python train.py --model="sound classifier" --dataset="struck, bounced, scraped and rolled objects made by modal synthesis" --train_examples=78125 --gain_aug_db=6 --time_shift_ms=50 --n_mels=64 --hop_length=160 --input="log_mel" --spec_augment=false --win_length=400 --targets=["shape", "material", "action", "size", "striker"] --num_classes=[8, 6, 5, 3, 2] --arch="jasper" --norm="batchnorm" --activation="relu" --depths=[2, 4, 2] --kernel_size=11 --stem="single" --widths=[128, 128, 128] --label_smoothing=0.05 --loss="cross_entropy" --init="kaiming_normal" --residual_init="zero_last" --optimizer="adam_atan2" --lr=0.0012 --beta1=0.9 --beta2=0.999 --l1_shrink=0.003 --ema_decay=0.999 --steps=22800 --batch_size=64 --epochs=18.7 --lr_schedule="cosine" --final_lr_fraction=0.05 --warmup_steps=1140 --weight_decay=0.06
Rows from block 5 of a small sound classifier, named by matrix and row number. Rows with one number belong to one channel. Each number is 200 + 40 x the weight over its row's rms, rounded and kept within 0 to 999. All counts start at 0.
After each channel's rows are labels from the 100 clips, of 14976, where the channel reaches its highest value: "top examples" is what is common among them. Only what is clearly more common there than usual is listed. The data: struck, bounced, scraped and rolled objects made by modal synthesis.
# convs0: first width-11 conv (model.blocks.5.convs.0.weight, 128x128x11, each kernel summed), inputs 64-127
# convs1: second width-11 conv (model.blocks.5.convs.1.weight, 128x128x11, transposed, each kernel summed), outputs 64-127

convs0.12,267,191,123,186,197,165,188,210,208,235,263,199,215,195,242,200,217,185,152,241,183,272,225,199,212,211,233,245,239,161,209,169,49,170,195,263,196,203,199,156,212,200,223,294,251,179,191,226,195,188,223,181,191,207,191,193,197,221,240,225,231,164,326,209
convs1.12,275,227,198,213,180,242,214,215,225,139,170,201,190,168,208,249,192,200,183,185,196,170,218,216,178,177,192,182,172,179,265,196,194,194,215,104,171,228,230,200,190,205,209,114,216,223,128,141,202,206,191,196,189,210,181,114,186,237,188,166,174,236,205,238
top examples: steel-like damping; clipping; text has "clipped"; text has "noise"

convs0.29,213,234,247,227,174,193,144,60,228,199,155,173,153,137,185,162,209,190,168,207,184,236,205,198,198,216,186,151,179,234,214,201,196,218,151,161,259,213,205,185,222,217,156,212,150,167,184,176,167,187,193,210,157,226,137,57,154,213,167,176,230,188,139,242
convs1.29,204,182,225,178,158,220,254,38,95,271,235,158,190,204,226,263,194,203,158,197,201,173,177,191,233,199,194,167,197,290,199,193,194,186,196,201,213,191,266,192,173,194,226,192,216,196,177,239,186,157,253,189,157,218,130,256,178,233,147,301,195,278,256,218
top examples: wood-like damping; closed tube

convs0.74,201,169,212,169,150,214,158,192,211,189,202,178,220,191,179,202,200,233,243,210,184,208,118,128,238,183,201,180,184,187,232,176,201,120,123,191,208,180,194,185,199,216,205,172,229,219,206,184,189,199,187,127,240,208,224,200,231,204,176,180,200,203,170,206
convs1.74,208,183,204,266,172,155,185,207,202,192,210,264,179,190,222,190,170,199,204,239,209,205,208,234,181,205,204,243,204,201,199,188,176,222,151,202,201,243,172,195,199,231,266,191,194,200,193,187,194,216,186,182,248,179,194,254,202,189,187,223,195,203,186,195
top examples: round plate; wood-like damping

convs0.16,282,163,245,205,200,201,200,200,225,177,227,256,182,123,215,178,181,195,204,197,208,215,195,178,199,195,153,213,197,268,209,205,129,205,197,221,178,183,132,198,222,211,241,155,223,188,239,230,205,161,175,196,227,194,196,196,194,214,179,158,209,188,184,136
convs1.16,231,155,196,221,198,254,169,196,208,217,210,238,202,260,201,212,179,232,259,208,236,269,137,174,209,185,179,174,177,171,230,202,239,123,194,144,173,211,123,177,194,193,185,184,250,175,202,226,186,190,222,206,183,141,182,177,202,146,168,181,174,198,164,120
top examples: hard striker; scraping; shape: membrane

convs0.127,196,164,188,220,224,223,192,248,210,224,184,234,170,198,215,227,190,146,179,217,272,157,182,174,198,202,172,200,216,143,204,220,131,251,181,217,192,175,153,137,217,184,260,225,248,189,195,229,241,144,207,203,213,149,140,188,246,200,191,227,194,206,394,191
convs1.127,263,226,206,215,163,169,234,181,171,210,239,168,216,188,245,214,172,245,99,181,222,232,194,154,213,187,211,184,181,282,283,201,153,165,230,218,234,245,188,128,178,192,161,197,144,145,157,127,200,122,218,192,180,193,168,245,139,170,207,213,189,239,238,131
top examples: steel-like damping; clipping; text has "clipped"; text has "noise"

convs0.23,161,119,109,224,209,235,217,234,242,86,207,176,206,236,271,239,195,227,194,199,135,202,208,248,209,243,204,169,222,233,190,213,197,228,260,212,238,177,164,169,225,173,224,176,233,269,215,264,203,243,157,235,174,203,248,251,225,207,145,212,220,206,216,195
convs1.23,154,233,135,208,172,149,242,125,174,220,321,218,210,205,220,133,198,257,198,191,197,182,190,164,174,192,204,222,177,229,184,223,187,164,173,235,181,256,142,110,211,196,124,230,202,162,170,214,285,164,242,211,203,216,255,189,232,204,244,209,231,187,230,195
top examples: wood-like damping; small; shape: closed tube

convs0.93,240,185,102,259,205,222,220,208,239,244,149,206,166,169,179,199,246,216,146,220,195,158,153,195,122,152,181,183,182,116,179,218,162,148,189,174,177,180,170,188,193,238,202,209,222,170,188,173,260,222,177,249,148,189,217,249,263,151,123,170,168,202,229,186
convs1.93,231,167,228,139,203,197,153,67,219,242,184,190,176,278,168,218,132,219,179,196,300,190,243,223,203,183,238,164,201,204,216,230,209,223,231,186,192,191,140,194,218,150,218,189,232,221,114,219,259,263,194,232,196,171,159,230,238,185,211,133,199,199,214,116
top examples: bouncing; plastic-like damping; material: rubber

convs0.117,249,129,163,81,208,177,142,191,199,224,229,144,227,204,162,116,146,135,240,241,200,219,185,237,161,247,189,209,81,193,203,229,257,218,246,191,173,167,200,167,179,223,158,229,179,189,152,193,218,213,183,175,215,247,202,213,149,142,194,152,209,148,214,179
convs1.117,185,211,200,226,128,282,206,200,205,190,236,220,217,224,221,225,230,227,178,216,214,173,197,162,115,175,193,194,172,226,244,171,234,275,231,231,295,332,224,199,191,190,123,213,205,181,182,192,98,217,211,177,181,205,195,257,180,172,210,237,99,313,194,199
top examples: medium; bar; one hit

convs0.28,207,157,205,163,197,230,201,217,235,224,220,156,187,167,192,141,194,209,182,181,214,217,180,29,197,217,198,163,150,219,205,197,165,147,199,173,202,178,232,185,170,186,202,185,208,214,218,220,188,197,175,239,203,183,187,156,262,197,211,192,221,94,196,209
convs1.28,196,171,173,220,205,206,202,218,206,128,178,207,210,200,225,213,185,196,199,187,210,220,227,61,155,219,186,96,146,213,197,159,184,204,230,209,249,246,196,207,214,204,160,139,213,233,177,193,161,193,223,180,213,212,193,227,194,142,214,207,222,189,152,181
top examples: string; rubber-like damping

convs0.21,193,79,217,191,200,206,218,167,182,185,189,156,132,34,175,170,225,196,202,162,221,156,165,209,181,153,240,210,164,111,158,178,134,210,179,155,167,179,202,120,188,150,256,123,235,187,229,219,167,226,192,197,225,196,170,127,182,179,129,193,196,161,174,176
convs1.21,184,142,233,195,224,224,163,241,231,179,175,196,205,225,200,205,199,200,284,195,177,236,169,190,252,183,161,195,198,165,270,204,247,139,178,195,208,226,218,262,193,202,111,180,325,216,186,258,169,181,198,218,186,214,268,139,217,154,293,201,161,180,133,215
top examples: steel-like damping

convs0.70,204,235,181,188,235,144,263,168,120,195,178,148,232,201,225,182,201,60,220,220,189,206,99,228,119,202,229,135,165,150,170,193,166,194,215,194,236,191,241,183,184,216,194,175,164,203,185,246,226,181,226,155,226,130,194,181,207,152,181,149,206,65,192,197
convs1.70,205,205,218,271,163,145,193,173,201,222,195,241,130,194,223,203,194,191,209,188,218,183,145,201,100,133,152,188,237,214,225,251,161,219,84,170,222,203,169,144,174,258,265,208,198,218,208,123,236,168,120,225,205,315,166,223,197,208,208,137,258,233,257,229
top examples: hard striker; bar; shape: clamped rod

convs0.113,210,184,202,105,83,223,203,201,114,215,217,204,178,197,223,177,216,146,167,159,225,202,259,214,190,155,134,140,229,235,226,183,177,161,220,220,158,210,192,203,207,166,210,198,184,206,171,213,189,205,193,197,209,130,203,139,216,196,182,193,203,222,176,186
convs1.113,223,144,186,161,148,264,226,216,120,180,196,209,202,199,200,229,219,206,178,225,236,205,122,218,195,173,131,235,172,212,248,144,226,195,214,205,192,265,241,209,191,203,102,157,206,253,123,216,151,274,253,198,168,198,220,217,186,171,221,236,221,353,190,147
top examples: medium; closed tube

convs0.112,191,243,193,109,246,233,67,183,228,214,207,170,203,191,224,184,189,258,261,226,187,211,226,201,235,140,183,245,200,275,206,225,159,198,198,209,194,165,170,198,198,208,207,219,213,225,158,209,211,227,136,220,250,209,200,188,204,187,208,224,181,277,221,196
convs1.112,175,198,183,293,168,178,131,178,185,209,210,281,127,211,220,163,211,188,226,174,221,191,242,254,233,116,199,196,212,197,208,228,156,243,157,202,189,215,222,171,188,230,260,218,185,201,161,171,213,193,182,213,212,197,169,225,225,175,180,173,190,218,197,201
top examples: medium; membrane; one hit

convs0.126,248,179,291,208,212,164,231,205,213,207,198,205,194,155,222,183,200,228,155,261,185,184,113,202,195,200,199,197,173,234,167,190,135,126,224,197,140,180,160,165,218,198,207,166,176,208,252,188,156,125,188,206,215,215,219,215,201,203,243,167,232,158,151,192
convs1.126,198,189,173,206,173,239,171,132,196,237,218,196,202,297,198,221,169,255,220,210,262,263,121,176,240,215,186,149,186,173,218,221,217,150,212,170,181,183,139,149,199,179,172,196,230,162,198,243,191,189,204,214,162,126,152,196,224,127,200,139,191,215,226,47
top examples: small; bar

convs0.99,171,89,184,199,191,190,161,188,164,132,216,175,122,155,179,193,204,197,199,201,189,173,213,213,157,248,248,180,124,156,211,120,177,200,199,153,219,114,246,118,169,173,228,189,205,181,210,207,199,216,224,171,233,203,201,124,298,165,131,276,205,142,170,185
convs1.99,168,180,181,180,215,254,160,208,199,125,199,186,198,219,220,201,201,183,184,204,136,264,240,129,201,219,214,170,175,130,226,205,265,172,170,243,221,241,225,209,198,165,85,107,283,149,170,245,111,171,181,240,173,190,183,93,194,198,259,126,172,238,184,216
top examples: scraping; rubber-like damping

convs0.31,289,226,79,190,179,125,191,47,198,200,182,235,217,176,201,218,248,148,203,164,253,249,241,228,165,172,187,176,199,227,207,211,237,142,200,243,207,202,195,225,209,142,282,267,208,157,203,218,267,200,183,169,203,200,139,147,223,197,122,178,197,177,194,212
convs1.31,197,195,223,163,172,257,220,23,199,234,216,149,147,290,173,241,209,220,179,184,218,233,201,221,237,211,160,125,168,193,234,199,229,207,192,188,242,199,254,209,166,198,193,196,238,225,142,248,195,241,202,213,101,187,179,192,212,157,178,203,158,219,261,179
top examples: wood-like damping; scraping

convs0.78,239,165,187,195,152,222,236,197,173,194,96,192,195,206,192,204,210,193,195,182,177,157,143,158,236,180,296,171,120,155,130,170,206,197,157,202,198,209,216,197,138,202,196,188,209,78,211,239,190,182,213,186,226,187,151,204,225,213,205,243,241,222,176,192
convs1.78,261,264,221,252,186,183,196,160,249,217,144,203,229,128,156,178,153,178,144,210,216,168,152,211,202,224,208,170,238,225,268,206,140,158,169,120,225,148,202,131,242,228,242,107,164,215,199,157,197,123,154,186,207,262,197,210,166,238,180,205,228,206,300,276
top examples: hard striker; glass-like damping

convs0.118,242,166,208,175,226,188,189,231,217,99,222,168,164,210,165,166,162,178,207,213,248,190,207,206,192,143,194,156,164,249,172,219,218,213,182,193,167,115,189,171,190,219,144,230,175,206,273,196,162,260,203,215,185,158,240,205,233,206,143,228,220,227,209,221
convs1.118,144,233,180,178,202,283,200,189,244,207,325,204,233,198,138,195,196,157,174,204,116,188,219,231,214,239,241,189,205,253,182,194,106,189,246,252,240,224,222,200,214,234,159,178,317,219,197,206,200,186,192,224,135,268,174,228,143,194,248,224,198,196,185,220
top examples: scraping

convs0.11,246,197,131,261,188,92,183,138,214,253,159,211,148,117,223,199,177,100,176,156,255,181,176,146,233,224,208,173,168,191,179,230,193,211,163,249,188,275,162,198,170,196,197,175,198,187,143,168,216,123,166,209,224,226,155,221,167,249,135,147,151,177,202,186
convs1.11,218,206,211,193,189,114,227,206,178,211,228,226,180,201,245,197,137,246,150,195,191,220,167,170,152,193,202,253,170,163,221,197,204,172,191,176,138,181,149,136,280,191,204,194,145,207,186,149,190,213,91,222,264,156,211,226,180,199,190,153,241,202,212,135
top examples: scraping; white noise

convs0.13,96,222,168,227,188,170,212,179,200,125,135,235,200,271,190,210,239,198,182,207,158,188,198,135,154,228,213,235,200,204,210,209,166,188,181,199,180,201,149,196,187,191,194,170,76,171,194,134,198,6,178,201,195,179,161,172,224,213,124,250,185,196,139,222
convs1.13,179,152,211,184,211,188,139,319,186,199,125,173,205,174,207,167,210,198,234,214,143,194,237,218,220,148,268,214,219,200,155,151,204,191,201,252,271,211,220,291,215,210,157,262,264,189,187,231,184,216,223,164,202,122,229,202,218,189,148,178,164,167,180,135
top examples: wood-like damping; bouncing; shape: round plate

convs0.97,103,222,236,210,219,200,203,189,177,92,138,145,221,192,234,169,224,185,209,215,147,192,225,210,183,206,192,211,179,158,177,172,200,174,184,71,116,155,245,186,203,201,190,159,150,201,225,179,145,178,177,179,159,207,242,196,199,178,179,152,229,210,129,174
convs1.97,218,223,81,172,196,225,200,171,203,193,247,216,200,152,195,191,138,177,262,185,189,176,175,184,185,185,213,120,172,198,198,207,259,188,161,268,175,171,211,211,225,168,107,168,251,189,235,163,165,122,205,158,229,227,164,195,148,206,182,237,249,192,225,281
top examples: steel-like damping; action: repeated hits; bar

convs0.39,195,196,214,157,193,225,223,198,215,190,242,196,213,186,277,221,162,157,205,59,202,198,103,173,180,86,213,153,96,198,208,235,175,122,214,179,193,206,214,209,195,144,203,198,209,236,192,186,201,211,167,226,265,244,198,173,226,190,199,186,158,145,200,171
convs1.39,186,205,160,181,131,147,140,197,144,193,189,198,284,190,268,222,282,202,178,133,239,174,197,149,226,350,256,222,242,144,215,190,215,164,228,229,211,226,184,188,172,195,193,156,184,169,205,207,211,202,160,171,216,198,229,236,206,226,182,200,154,164,216,190
top examples: string

convs0.110,199,193,183,161,228,196,108,221,180,196,183,174,226,178,158,224,203,187,218,238,244,197,208,69,137,213,201,139,245,222,206,127,189,205,50,221,227,219,220,157,202,128,217,187,191,202,168,209,209,197,250,196,246,207,197,143,240,166,176,212,211,103,197,215
convs1.110,231,199,191,204,271,172,204,212,207,192,206,223,199,213,215,119,260,117,187,228,228,158,179,241,288,257,186,199,189,221,253,198,190,220,96,186,215,204,212,218,129,201,191,198,219,218,197,181,207,207,181,206,144,214,250,201,118,211,278,277,155,157,150,224
top examples: round plate; small

convs0.106,165,197,178,233,213,156,207,233,247,139,164,189,190,189,178,227,28,174,187,241,245,187,219,173,197,232,223,191,173,243,162,213,182,227,169,230,268,163,226,129,114,169,160,225,147,240,213,158,226,177,183,220,158,167,209,243,122,227,161,209,151,213,296,168
convs1.106,197,266,196,216,182,195,203,200,75,299,236,212,279,173,200,198,293,216,212,210,228,162,225,200,176,216,235,245,200,226,250,182,225,218,241,206,166,212,204,157,113,243,181,218,171,238,196,215,237,170,181,268,175,229,177,169,184,197,290,158,155,163,261,221
top examples: striker: soft; action: one hit; steel-like damping

convs0.92,236,202,168,165,142,182,211,207,247,203,200,180,223,189,193,183,176,163,120,221,205,197,273,217,192,176,213,167,220,177,194,216,159,248,87,196,153,193,204,212,207,192,206,210,214,218,197,185,149,142,204,168,174,214,146,169,207,199,191,197,81,165,196,219
convs1.92,240,216,186,196,315,128,156,206,195,231,156,228,221,195,159,143,205,181,144,271,203,217,192,338,237,169,219,219,272,125,182,191,166,198,154,169,184,196,153,182,168,205,185,203,183,216,189,199,234,178,168,155,209,166,161,227,249,256,183,199,227,116,150,224
top examples: small; ring

convs0.17,236,235,109,214,197,181,177,138,198,161,197,207,177,152,223,234,261,187,177,195,155,195,215,201,201,210,251,225,190,209,211,212,243,253,242,102,201,175,90,229,151,171,196,240,159,202,126,178,188,180,177,195,132,217,128,109,186,203,63,196,224,184,211,218
convs1.17,187,206,122,190,204,208,227,100,157,194,236,210,186,232,247,256,189,258,141,192,223,235,169,125,173,199,202,163,102,214,197,227,261,182,170,170,171,219,147,148,187,132,208,202,194,175,206,248,185,212,155,250,194,186,161,126,169,203,127,200,174,264,232,198
top examples: bouncing; ceramic-like damping

convs0.86,148,196,147,181,228,201,173,191,161,126,197,276,186,190,271,213,205,162,230,186,130,126,227,220,172,244,205,161,196,217,187,218,159,244,227,71,146,174,162,194,138,222,144,159,142,190,180,161,224,174,207,202,170,181,186,201,282,239,161,133,225,191,207,156
convs1.86,252,226,217,201,182,218,200,176,149,121,244,161,164,146,270,199,251,195,244,243,180,233,238,137,138,205,273,181,181,144,218,181,171,191,179,253,248,162,205,211,179,194,228,165,239,199,289,130,176,162,159,219,192,164,288,170,198,158,186,186,161,214,288,234
top examples: clipping; text has "clipped"; bouncing

convs0.73,232,199,213,198,165,232,216,186,205,227,185,191,122,140,193,124,270,191,128,188,195,168,172,202,196,146,263,131,157,127,191,123,132,181,77,248,179,241,229,130,197,163,243,192,217,86,202,246,228,177,165,175,203,234,186,149,224,197,200,211,257,105,191,140
convs1.73,194,185,172,204,207,232,142,189,280,179,204,170,198,177,193,180,123,204,215,159,152,187,198,221,238,225,180,128,219,141,216,158,159,181,209,253,259,208,209,219,308,186,86,98,245,154,188,231,191,179,186,185,241,194,296,199,177,149,311,222,201,151,173,186
top examples: large; membrane

convs0.61,251,194,129,203,168,174,179,141,162,234,186,189,173,94,195,157,214,124,172,233,249,214,230,238,217,213,198,224,188,168,213,174,97,123,235,210,139,246,185,121,199,203,189,187,204,186,143,209,201,183,231,178,241,188,109,177,195,227,176,190,252,179,191,198
convs1.61,161,239,183,195,207,215,169,217,207,91,164,131,189,236,164,277,241,196,180,179,186,151,183,290,198,202,168,231,225,177,236,219,189,230,235,195,274,197,281,230,166,233,130,117,262,181,155,215,198,209,180,190,140,184,235,225,260,193,215,169,189,189,155,219
top examples: rubber-like damping; large; shape: clamped rod

convs0.91,233,177,209,154,181,210,237,167,210,203,208,183,255,197,222,216,194,135,182,41,234,192,202,72,169,200,187,148,133,240,184,216,201,138,158,194,184,186,208,194,205,182,254,197,197,215,180,210,216,194,142,183,251,153,170,126,245,182,196,217,187,164,184,189
convs1.91,164,148,167,203,224,195,214,202,205,172,191,236,160,214,203,157,206,159,253,32,208,205,146,69,230,261,176,206,127,201,200,189,247,186,202,219,205,232,213,202,181,206,184,207,198,264,197,208,208,231,220,192,214,275,210,185,193,172,202,240,198,162,184,197
top examples: string; small

convs0.24,198,170,194,173,198,223,198,216,238,211,211,176,157,186,195,143,210,178,161,259,205,205,208,269,93,178,188,217,143,251,199,243,135,149,190,208,159,160,201,181,197,216,221,200,191,217,171,225,201,191,157,125,167,192,193,112,185,160,185,276,196,243,229,242
convs1.24,230,176,224,268,160,263,198,199,209,217,204,244,197,183,219,233,244,194,226,262,205,196,169,180,130,106,208,195,187,256,214,216,211,193,288,205,231,276,233,182,127,265,231,178,209,221,199,157,161,226,165,198,163,205,109,254,172,114,258,247,185,278,192,189
top examples: striker: soft; small; bar

convs0.53,181,213,128,197,217,204,183,174,188,118,156,236,209,219,166,216,188,194,121,215,176,164,234,184,218,193,185,232,209,162,206,204,248,186,189,142,194,197,147,276,106,145,283,201,155,174,193,205,206,187,195,184,122,199,183,178,217,247,107,236,212,167,221,181
convs1.53,195,187,141,200,174,182,193,150,114,362,208,182,203,195,188,194,214,184,176,126,241,260,199,178,209,225,178,107,166,196,172,203,247,166,186,149,188,222,176,168,191,181,206,189,192,212,217,248,161,170,220,189,186,233,175,212,190,218,175,168,276,242,370,201
top examples: wood-like damping; repeated hits

convs0.38,205,134,186,83,168,181,171,174,181,217,203,187,142,148,165,143,176,206,139,206,194,173,237,216,153,249,174,208,214,214,185,218,152,53,208,193,138,142,231,168,191,211,225,204,214,204,158,245,226,200,205,26,224,203,214,148,217,190,190,174,204,188,211,153
convs1.38,224,221,146,237,188,278,203,183,205,158,195,163,149,189,169,266,242,213,235,173,233,175,172,180,167,184,182,218,146,252,270,194,197,244,226,195,214,291,218,220,180,227,78,163,240,178,189,180,139,201,224,158,148,219,244,192,232,127,284,193,156,310,188,184
top examples: hard striker

convs0.123,176,219,200,228,246,195,97,194,209,183,216,131,229,158,245,188,174,223,256,207,242,213,110,197,158,222,150,200,164,204,201,146,146,177,181,185,209,168,193,197,231,122,209,201,188,217,199,188,195,228,243,231,262,75,245,200,229,144,194,168,201,94,206,214
convs1.123,180,222,191,218,207,146,184,202,199,185,216,250,249,221,168,133,203,203,191,251,191,289,275,240,243,256,153,220,191,92,208,171,229,316,136,236,208,246,190,185,190,208,183,241,191,172,184,222,223,190,193,186,199,191,223,222,222,164,222,167,199,41,174,204
top examples: round plate; one hit

convs0.18,192,170,198,203,199,190,217,167,174,184,219,246,220,224,240,251,198,208,174,167,255,208,173,174,180,221,195,209,212,243,246,210,228,219,217,210,172,173,127,205,244,213,160,286,162,181,175,186,262,165,215,233,187,191,197,224,215,229,148,177,187,222,275,163
convs1.18,286,258,193,232,185,157,192,203,192,276,208,227,235,88,203,234,207,242,187,181,220,122,141,187,196,218,228,234,270,230,301,139,158,108,244,169,185,197,206,155,203,212,228,162,156,230,175,152,228,149,189,194,191,200,176,222,172,229,259,209,206,219,262,212
top examples: steel-like damping; repeated hits

convs0.81,174,186,206,187,197,137,214,197,153,189,188,126,199,197,169,67,196,230,217,103,198,215,217,253,250,205,190,207,276,204,217,199,205,133,225,208,161,164,215,177,195,216,227,194,227,205,189,196,190,211,241,195,198,190,204,209,171,235,209,158,193,201,200,202
convs1.81,228,169,159,320,148,174,133,194,197,177,197,260,247,203,234,233,204,213,205,49,188,214,222,230,118,185,170,199,155,156,199,205,186,100,201,215,246,323,183,192,192,232,205,191,200,165,180,168,210,202,219,184,192,228,195,219,167,205,172,184,180,197,172,189
top examples: closed tube; small

convs0.100,181,212,211,220,133,264,149,196,175,210,163,212,167,211,141,132,199,175,215,105,165,268,139,146,197,205,175,229,199,185,231,300,221,209,262,218,213,149,176,200,157,246,179,188,200,102,210,235,255,214,188,243,201,172,172,231,197,128,217,181,311,300,196,154
convs1.100,205,178,196,204,231,128,123,186,183,229,170,195,227,202,184,110,213,160,235,248,191,249,172,223,210,204,173,161,200,204,190,327,221,184,101,196,183,204,229,202,181,187,201,242,205,272,192,192,327,203,186,252,185,214,162,172,176,214,219,212,277,58,202,255
top examples: string

convs0.96,205,197,167,205,195,193,214,186,177,156,191,102,221,156,164,201,211,183,194,235,141,192,244,224,243,236,194,185,242,216,135,165,210,208,157,229,209,120,201,260,157,211,272,229,187,250,212,302,177,195,172,177,235,219,248,207,250,203,159,156,286,228,129,147
convs1.96,313,201,197,229,173,173,157,230,202,261,201,239,197,133,201,166,204,208,236,185,210,197,226,181,178,161,229,241,188,173,266,172,230,160,195,137,210,258,147,188,245,191,180,210,214,215,126,144,206,86,167,207,235,193,273,155,218,174,257,194,227,183,211,208
top examples: small; steel-like damping; action: scraping

convs0.50,222,147,204,188,170,175,197,264,210,218,167,173,180,220,208,149,192,215,180,209,201,207,212,178,201,217,205,242,223,181,190,205,170,224,197,163,174,155,204,40,250,206,171,240,169,205,213,181,194,213,184,239,213,201,190,210,223,230,238,195,203,170,314,197
convs1.50,206,233,152,236,191,204,223,117,191,206,203,193,163,270,242,229,222,238,117,182,210,192,184,184,225,208,186,169,206,289,217,210,138,117,207,185,253,242,189,143,212,205,138,189,224,189,126,215,211,165,218,207,161,187,174,247,151,164,216,197,166,263,249,159
top examples: scraping; steel-like damping

convs0.14,275,188,216,209,179,169,186,230,226,165,189,280,149,200,209,241,184,181,206,110,162,187,133,181,246,219,204,233,140,198,179,227,153,214,199,161,166,245,110,219,185,205,211,164,203,167,255,172,166,181,201,190,202,226,211,210,195,209,176,150,217,218,134,230
convs1.14,216,205,121,197,214,217,225,191,188,222,331,220,184,263,224,216,139,268,156,165,203,209,202,205,172,177,207,185,203,219,206,222,153,184,185,197,236,153,232,130,218,102,205,174,199,169,222,229,219,192,210,234,192,158,152,108,150,200,218,206,185,192,144,164
top examples: hard striker; repeated hits

convs0.79,150,256,184,236,219,170,170,217,198,237,158,246,206,224,199,183,222,179,191,162,185,197,163,172,176,216,222,226,200,171,196,189,182,184,166,156,184,185,149,163,200,177,37,187,118,187,170,141,182,132,201,159,176,187,57,173,173,252,187,244,196,162,260,205
convs1.79,203,141,259,181,224,175,210,309,243,174,128,171,168,182,225,201,204,181,207,207,179,205,183,225,249,168,225,215,210,186,183,229,147,232,173,226,262,206,189,169,221,199,174,222,231,167,214,216,125,212,164,199,194,189,157,204,129,193,152,216,195,206,212,188
top examples: rubber-like damping; clipping; text has "clipped"

convs0.41,197,182,188,163,172,183,201,217,168,215,161,199,116,198,177,221,189,223,139,339,161,214,161,228,238,184,198,223,229,171,153,157,195,199,203,203,160,216,188,173,197,133,212,204,217,191,226,239,195,205,247,97,163,260,210,228,193,212,197,184,266,143,200,234
convs1.41,203,160,194,202,212,194,217,203,219,189,172,188,294,197,203,225,200,209,223,39,215,227,176,163,178,262,167,145,18,216,213,183,278,180,183,188,210,218,188,191,200,215,200,173,193,249,199,186,213,231,272,75,160,181,200,176,215,189,221,227,185,191,186,188
top examples: large; string; round plate

convs0.114,231,191,184,178,219,224,234,209,218,215,259,152,109,210,235,199,216,131,158,140,220,200,126,219,190,148,258,87,195,215,272,191,159,212,156,183,177,149,232,180,154,231,201,153,202,195,152,151,224,174,168,216,226,162,101,154,302,215,203,208,184,154,219,226
convs1.114,211,247,194,239,180,212,131,200,204,177,203,192,260,165,213,266,246,250,173,211,219,166,247,186,169,188,236,241,228,211,285,207,184,151,288,242,275,236,210,171,132,296,131,137,180,146,242,229,145,157,210,206,99,172,175,211,143,161,231,191,127,228,239,189
top examples: clipping; small; text has "clipped"; bar

convs0.94,285,254,221,200,188,184,189,222,234,156,174,202,278,264,218,221,171,213,207,185,200,249,226,196,214,199,164,186,242,307,264,232,268,187,232,282,238,209,154,285,207,205,340,319,186,214,166,188,216,115,184,208,166,206,209,225,197,226,192,201,204,208,168,223
convs1.94,175,142,188,166,210,215,199,203,191,195,211,178,129,276,226,186,196,225,254,201,180,305,224,186,178,179,176,218,118,72,152,198,272,216,180,148,181,239,173,259,221,148,205,205,269,180,193,229,211,191,178,216,198,172,264,145,288,140,213,193,206,180,160,188
top examples: striker: hard; membrane; ceramic-like damping

convs0.15,208,253,209,149,161,282,209,235,194,135,140,179,161,183,215,164,143,180,158,171,170,205,198,198,193,220,215,259,192,208,155,158,236,149,205,209,253,185,238,203,46,191,197,178,199,155,214,213,154,164,170,198,266,150,197,185,150,239,184,259,169,188,171,178
convs1.15,216,238,294,229,220,263,182,199,243,222,163,173,222,157,178,234,137,195,179,202,77,187,202,234,189,212,244,91,260,197,208,161,209,186,201,132,226,137,196,188,315,222,269,65,267,246,188,182,198,178,162,189,192,195,164,188,178,235,209,156,206,193,274,209
top examples: hard striker; large; material: steel